From a checkpoint of a small class-conditioned image diffusion model: activation gelu.
Rows from block 5 of a small class-conditioned image diffusion model, named by matrix and row number. Rows with one number belong to one channel. Each number is 128 + 32 x the weight over its row's rms, rounded and kept within 0 to 255. All counts start at 0. Numbers have three digits each.
After each channel's rows are labels from the 100 images, of 14976 (inputs lightly noised), where the channel reaches its highest value: "top examples" is what is common among them; "place" is the part of the image that holds the peak. Only what is clearly more common there than usual is listed. The data: seven-segment displays showing three digits. In brackets: how many of the 100, against the usual share in percent.
# convs0: first 3x3 conv (model.mid.2.convs.0.weight, 192x192x3x3, standardized in use, each kernel summed), inputs 64-127
# convs1: second 3x3 conv (model.mid.2.convs.1.weight, 192x192x3x3, standardized in use, transposed, each kernel summed), outputs 64-127

convs0.17:157189157004115124067136127145133160095148121087125000129136151000118159150153125146111124151125111146134127119109142110121105125123125120163096135160176100106054117133125164137171148123188145
convs1.17:119106152120131107108159097171077153155151128143094100096138103187134085143136189088082185110065114115060191141111131141157172151070093136099116189129164103152195122105126098133099146092106129
top examples: dark on pale (100 vs 16.1); glare (63 vs 30)
place: middle right (50 vs 9.4); centre (30 vs 6.2)

convs0.4:099158168122065147095205124180153111140157177126069125115106176136099111087168177090166078129056116096166107132144172149138162167094158133126088188109174114130113108096071116154193136127168161
convs1.4:114194102150118124111061118133115108145144103171108106143106173155127143154116099056130091156080062097149130183085139120177134122094062091162149139142114178173105136121127113154084163107153113
top examples: dark on pale (35 vs 16.1)
place: middle right (41 vs 9.4)

convs0.80:137148113129136068124122114083171121086127116137077128118112124172152153000169102122117109142151118144180121189123125113153153187147132086156116142118161124175110120164097137169170197076150167
convs1.80:162109126089124146113106114171113091108107170089131126134144184142099166131095032117123074161149121065127145122144157166167155095143114104105119104172087102068164167185149155084101209135070128
top examples: glare (67 vs 30)
place: middle right (62 vs 9.4); centre (27 vs 6.2)

convs0.23:089164109152138163114142057147101135135093149141108141142118159094116161097137095136098109157148101101146139167108106115123164126081107116193093109131122071125127129109145130137210168106131126
convs1.23:138181108140145140101109172150152088135131194152140173140165090126117093130113101119161115135148083147174112086121158174150146098110123107198134154159101146185115149158139102135123170153126139
top examples: glare (100 vs 30)
place: centre (56 vs 6.2)

convs0.87:157143140116114112105168127090129105098161086126122088100058107148118143173076089126198102130124127107106133134115111024117096130140140164162102128112161069105131116134096209106117140106128149
convs1.87:091074124106135119139119153153126130112167111119115131133149143123107106139131133153089145146134164073107100070117192193117088184170156130096136070188111142151095132162171107157170089113134135
top examples: dark on pale (44 vs 16.1)
place: bottom left (40 vs 14.1); bottom centre (30 vs 9.4)

convs0.39:111082110114131179108108088109132153076095119114146094126125162104154172088090085111098193102148132141170135100096139126133187132163128085141131111189125133173157164165105104126052136120116084
convs1.39:099162143161151166151112196077124163159113145175161113113134137133149147057165086148161151155147134164125116133138179132106148183150094142193135092170108145104145116145190114170145140113166158
top examples: glare (96 vs 30)
place: middle right (34 vs 9.4)

convs0.157:136104122158169118125102163112114140166164132112096107176110162207151149093091072103083087115055142128099103153130186071121149143124148141112118108044115135069129115097123085129130152066191098
convs1.157:082180140088091116109133070112141100140170126164105116153098198113144139185129091130106102103128107175121153144147077150135111086078123080100101167159116162169108110126092126089154131172130162
top examples: third digit: 1 (26 vs 10.3)
place: centre (46 vs 6.2); middle right (30 vs 9.4)

convs0.34:084116167157094188152148167072101121098129100128164103175068094085159114054094125090108132161068122183108116130106150122133170100167112088115086128059146081138153114171116120145179115036157112
convs1.34:096122084098100110169161111162175076138143160131078139139126151091143141110128115156095089190123136117131164162164090080190116147084123099102113128161152119215107173098083151064157160124088122
top examples: dark on pale (41 vs 16.1)
place: bottom centre (37 vs 9.4)

convs0.172:087143105123102172137130109231149098140141154149152137117104130137075060126113178186177138151097116114133184143146132152119094098100144163144189137106131117106071125073112147108144142132129125
convs1.172:138127058078113166099187138086132054071098177146054148144097155076130085056143145129138110123168085130122107155157052180162151117120146145118109143159122104137087099133117080090146163098145086
top examples: glare (100 vs 30)
place: centre (36 vs 6.2)

convs0.186:135103170122153127147110165142121161113148121168154140144151147115146000122157123116116147155127000141058129122076138142140121126145140125065127137143160140114152136125157113165105119109133114
convs1.186:115111150164146189195165188064134170097145148098135112131179121183114137091164123115134145060097120122083135143067159162118146115185155187126129122119103128110135162128139139123109153105164228
top examples: dark on pale (73 vs 16.1)
place: middle right (45 vs 9.4); centre (34 vs 6.2)

convs0.48:088148141126082108151154099118172086119128155145105105072173108009134183142108182108158159117169115144185097108134108160150129211102115136109135128141128161141132119060142185166191195114165097
convs1.48:105151200119120092096069091122105131158120155168140125177102164073107105171108127145144059014102146145129133140126146132132122113118068058110112207117094163139136146108103111095137141101128082
top examples: the digit 2 (80 vs 27); first digit: 2 (78 vs 9.6); dark on pale (35 vs 16.1)
place: bottom left (66 vs 14.1)

convs0.150:051137117117136115165107109168178138182146174114122120157102107126126123115080155129179107179118082119176112167048095089132130090122136137131149129215124117149124137174133097113090153108127149
convs1.150:142125134124161082098083101136128102169132086087160079174105113096154095136132096120099123187126144159103094119161157085105132127121101109156093164153124081120109093110147127102167130131150126
top examples: glare (63 vs 30)
place: bottom left (40 vs 14.1)

convs0.33:128148125150109185086107116135097098148115144118164091131085121095112137075140146134074099172111105120112116099115162122166170118125139120169119160074151118151116159127154247118151222048119167
convs1.33:083169086175164113129125106121190105117154072120129103085163160124147115186137136140175145159135107050114145074136141185109052090151137161149131060134184133115129117121133078111160132146136091
top examples: dark on pale (69 vs 16.1); the digit 4 (57 vs 27.4); first digit: 4 (46 vs 9.9)
place: bottom left (86 vs 14.1)

convs0.60:164150149110107115151141093119171123175134132151076140151113145212145131122159079119150000175163149153103078147118100117119116092119073173149088170073156112147167060140094142121127159114129193
convs1.60:164133149097130086138114139152124106138108137107066211189124071140123094078186148135120101043123138115175129103170148097102133136128106113151127145082118124088098154112060111101134088119167091
top examples: dark on pale (42 vs 16.1)
place: top left (62 vs 14.1); top centre (37 vs 9.4)

convs0.146:122128141180177114142158144061069151110132093154109212162152145140125116079151088091130138140168117217103133130122169170128140150139093120148051104088132170159189103169187091128109132155152158
convs1.146:130078118055112120090103147161108140138115188162113085125121189127142129155176141082094101116186086196153154112183102104092146125055198106088135088170141085153132121118075093153108153090115125
top examples: glare (100 vs 30)
place: top right (33 vs 14.1); middle right (31 vs 9.4)

convs0.38:059167110219154133153116089101161096128091147156104097165134105136083139161141141110112096125125094133186138174101128119121134082088101140188096118074132105090110191111120071161103168114148121
convs1.38:164124154102033059125137166128128120113089111097116133108166160147157180136129142189103154134135176174085150092134119153159118156166152103071164115151094118113216077144158145124136078118103189
top examples: dark on pale (36 vs 16.1)
place: middle left (37 vs 9.4); middle right (35 vs 9.4)

convs0.116:077123104197090149172119131152120106085144103179185097056111139114126095093172116132129091164111139140054142130126090129123111105129099159146110184095151060119154096127082169091142093139116152
convs1.116:161124148140117148108153144094128180111097083113162110155151122123160123129138159140124160096162154161121110123111082131076111162143175138077152074169080091142125089155215154134143100095104124
top examples: dark on pale (43 vs 16.1)
place: middle left (71 vs 9.4)

convs0.101:136147145150185075083173142137098106080156070149106146135171171134184123161172137071103104122188088162044124129150140169110141157114094144112096174112179169138105099199092203122162120128168158
convs1.101:141124095128092069122096062097144105134091150158103160090111161156126089178128117117130106164139026093092177157180077142141155168054146083130153144126123133131141136073116129121180134165123158
top examples: glare (100 vs 30)
place: centre (42 vs 6.2); middle right (30 vs 9.4)

convs0.74:172095146129156144125153204125115136037166103195178224115150166151166088142155124093123123109207141128054135116138077165147094153163101168082160136113159120150121069133166179128134072115096126
convs1.74:120112131120114143123187102149127111088096127087080148158141090104169114140162156102132122147098140088090176171138087133111118160094155129110115165121145090143118129175070135080112137130167111
top examples: glare (100 vs 30)
place: centre (50 vs 6.2)

convs0.42:082109097104089165169082105104129118127129152150153119090119132127157114133101114194142096101070162103107168103110097123134115081133198138118182103108108096136090110097114138109110094153080134
convs1.42:134160057117121164140193171072142064152110145157101204097093146061153140086138144137129113172141056155174094094153061124194186171102125155145114129115104140119099134136154076064150148175144086
top examples: glare (100 vs 30)
place: centre (27 vs 6.2); bottom centre (25 vs 9.4)

convs0.27:112115112159142184091119124166143158130175104182188138104101149048135113144172107150178123120125126144110129137143083134135135102107146090152079117118101046165091108091132164138142136117106155
convs1.27:127141137101112124142197083139135133143094108136118149167119126089152139143145138159060107090074140115119153155112091100125142079129148126103139131177065097216176143151098121111130159147130100
top examples: dark on pale (41 vs 16.1)
place: middle left (53 vs 9.4)

convs0.93:127111149141128090098197133114133107136107130138062153171132137105123084105152137081189139109105090107115101138144162172118106147114120153089063121161144173114106160125055140160148196137137127
convs1.93:137102106116121164181083097160134143125145095122167108136113115166157103138135077091083098130111134144133128151075127131126185129136079099150135068057155157170128137179118112114105142126139163
top examples: glare (85 vs 30)
place: bottom left (37 vs 14.1); bottom centre (27 vs 9.4)

convs0.120:107124132124086128111122145144133101120161112159117099092111132102165126025167112095138108162175144146127095151179113173120125176111142181139119151091165146144130084142102149153228145112217118
convs1.120:159196115110084128189088109089076099142085084150095116121110185102108136112147111149123125149098139100103151119089107171179161126143090116130172156185118134159075134114094178161084129162106121
top examples: dark on pale (69 vs 16.1)
place: bottom centre (29 vs 9.4); middle right (25 vs 9.4)

convs0.112:087140127189151144184140138187158128148157111166136201106126117000132156166126144148124164149169138117129145126145136160103114078097141130136142147149153125155105129080102148162121116162194065
convs1.112:161141174162113139086132112122161149122107171144182114121137130102144169111151166134160093081104107084142132103096130084151149058197174127101146090121058164166164142120123186123113154128112097
top examples: dark on pale (82 vs 16.1); the digit 6 (64 vs 27.1); third digit: 6 (31 vs 10); first digit: 6 (29 vs 10.5)
place: middle right (39 vs 9.4); centre (27 vs 6.2)

convs0.36:102172068174175116120150123105089123121089136065125115159157106175091178108129151114150119118116081152156117103133111188119127135125131085044053107086099149135136164147154136123092141148142154
convs1.36:150166128165099145110110092158162126132108067108159115071119081100139173136164105193106141129114146058101118124155166101142143129156118091108128149073132126120141113135121188144125083149163146
top examples: glare (100 vs 30); second digit: 4 (27 vs 10.6)
place: centre (31 vs 6.2)

convs0.145:135111078127103078132152114136137086140153113184109151123126039123089099119128157133109143152095091123150147150127116155219056162143233132148107224091064158062154182129160142113145156110129181
convs1.145:129113160080127166186111126159115120110080125165142087176099104138153143120088158122141137096160029133156131128145148116060081075089094118102150083116127134091183094168056127175170120144117048
top examples: dark on pale (69 vs 16.1)
place: middle left (55 vs 9.4)

convs0.161:105143097137136090164132095135135095193181133101081132199125135153119169144106153147166100161133059128226145144099128125120122163099169097174123127181133135145111138126088106111081183118144144
convs1.161:118140133086164138124077090126153108126153128157170107090087085107151121136108071087119150155135112119126138163160193177159132102111076088131067146103169135112148136168117127179133126098134132
top examples: glare (100 vs 30)
place: centre (42 vs 6.2); middle right (40 vs 9.4)

convs0.86:139106154114188112115120167105058189089144064117134098154169139125180139115129119061130138128144072117099087098114176150204169132134173114114097105107137098154167088150165089119136156100127110
convs1.86:138121091126058081103128094125171082109130111198120200107125116119136155136167123119130097123130069151158131164164091123055111129090060063100104109088134104142102160114071135076089144184184118
top examples: glare (100 vs 30)
place: centre (60 vs 6.2)

convs0.129:125162150159154092149115113167123140165104156106119116172114124126109016108136147112173112164136135142107118167069152106121167110132075105095115101147135116111149166121114111154100160103170107
convs1.129:103107165154188161168130160066053148200126152121188092108166116178168232093103088070113141098081142156124109119110114110170179152147149183104097106070129111141158103179185131076079170115171168
top examples: dark on pale (35 vs 16.1)
place: centre (29 vs 6.2); middle right (29 vs 9.4)

convs0.141:108145139153112071138181118160144119191155185098128048151078097141091128099146170097145098187106041131177133179081150136127101158094127140175094146180166140105116135143089130142171147106173122
convs1.141:124153130122159088120076117118136161139145172222130136139151173125129097117132138086127143106115045152159142160125091144162167146101178187165121205073158158150166114124139099145108128142187177
top examples: glare (90 vs 30)
place: centre (27 vs 6.2)

convs0.46:146086109140133140071080113108084126125080127165184109121168102157105133084180096108078159126131132143111076082082168096136159143147110095144128119082102161149128144137168174168130173116177074
convs1.46:182080101103140091104126101166062060160162137065116104169040079169124167153148150121162085155116126117114122190126106093166151147106123133107103102124136104179146098108104082119115136122112125
top examples: dark on pale (57 vs 16.1); first digit: 5 (45 vs 9.9); first digit: 6 (38 vs 10.5)
place: middle left (52 vs 9.4)

convs0.105:109179076166132112084126058124161070167094126117120132111103090084125219130104123122102097163165255113202139137157129098099134154094125107156137147105123095119128127135110149121128138131115151
convs1.105:083093109152101178171125209094116138110124133081124172146155123115101052083137087153190114125102072160088147096078131159153208137147113140191131169108115156124099202136159092119132141121145188
top examples: glare (100 vs 30)
place: centre (55 vs 6.2)

convs0.130:119099090118113159119084134130111125117079174106158136120140114206131129092136116112066109106153125134100119077080146097094143080153147066079165108090171094160090094149122105168146140092141061
convs1.130:113146161117154167113120157133126182113119173153135096151188109128117169082145128121118196103138143162159144136125160164117185183143150090153150116089140138106109098140163145122163148108110193
top examples: glare (67 vs 30); dark on pale (58 vs 16.1); white glow (39 vs 17.1)
place: bottom right (42 vs 14.1); middle right (36 vs 9.4)

convs0.52:127128188139107137122106115117143091146192098189136092100103074151110123092132100133122007183131149205135155142144114069122144105120110125142088181102149111153158084139108080117171113170164128
convs1.52:083141081106100156123113140121105096101136110044108089087116115148110098160105176142106143126113126124143158113116169194115079163159081146110153090163103147195111174195100145146139151118073118
top examples: dark on pale (42 vs 16.1)
place: bottom right (61 vs 14.1); bottom centre (27 vs 9.4)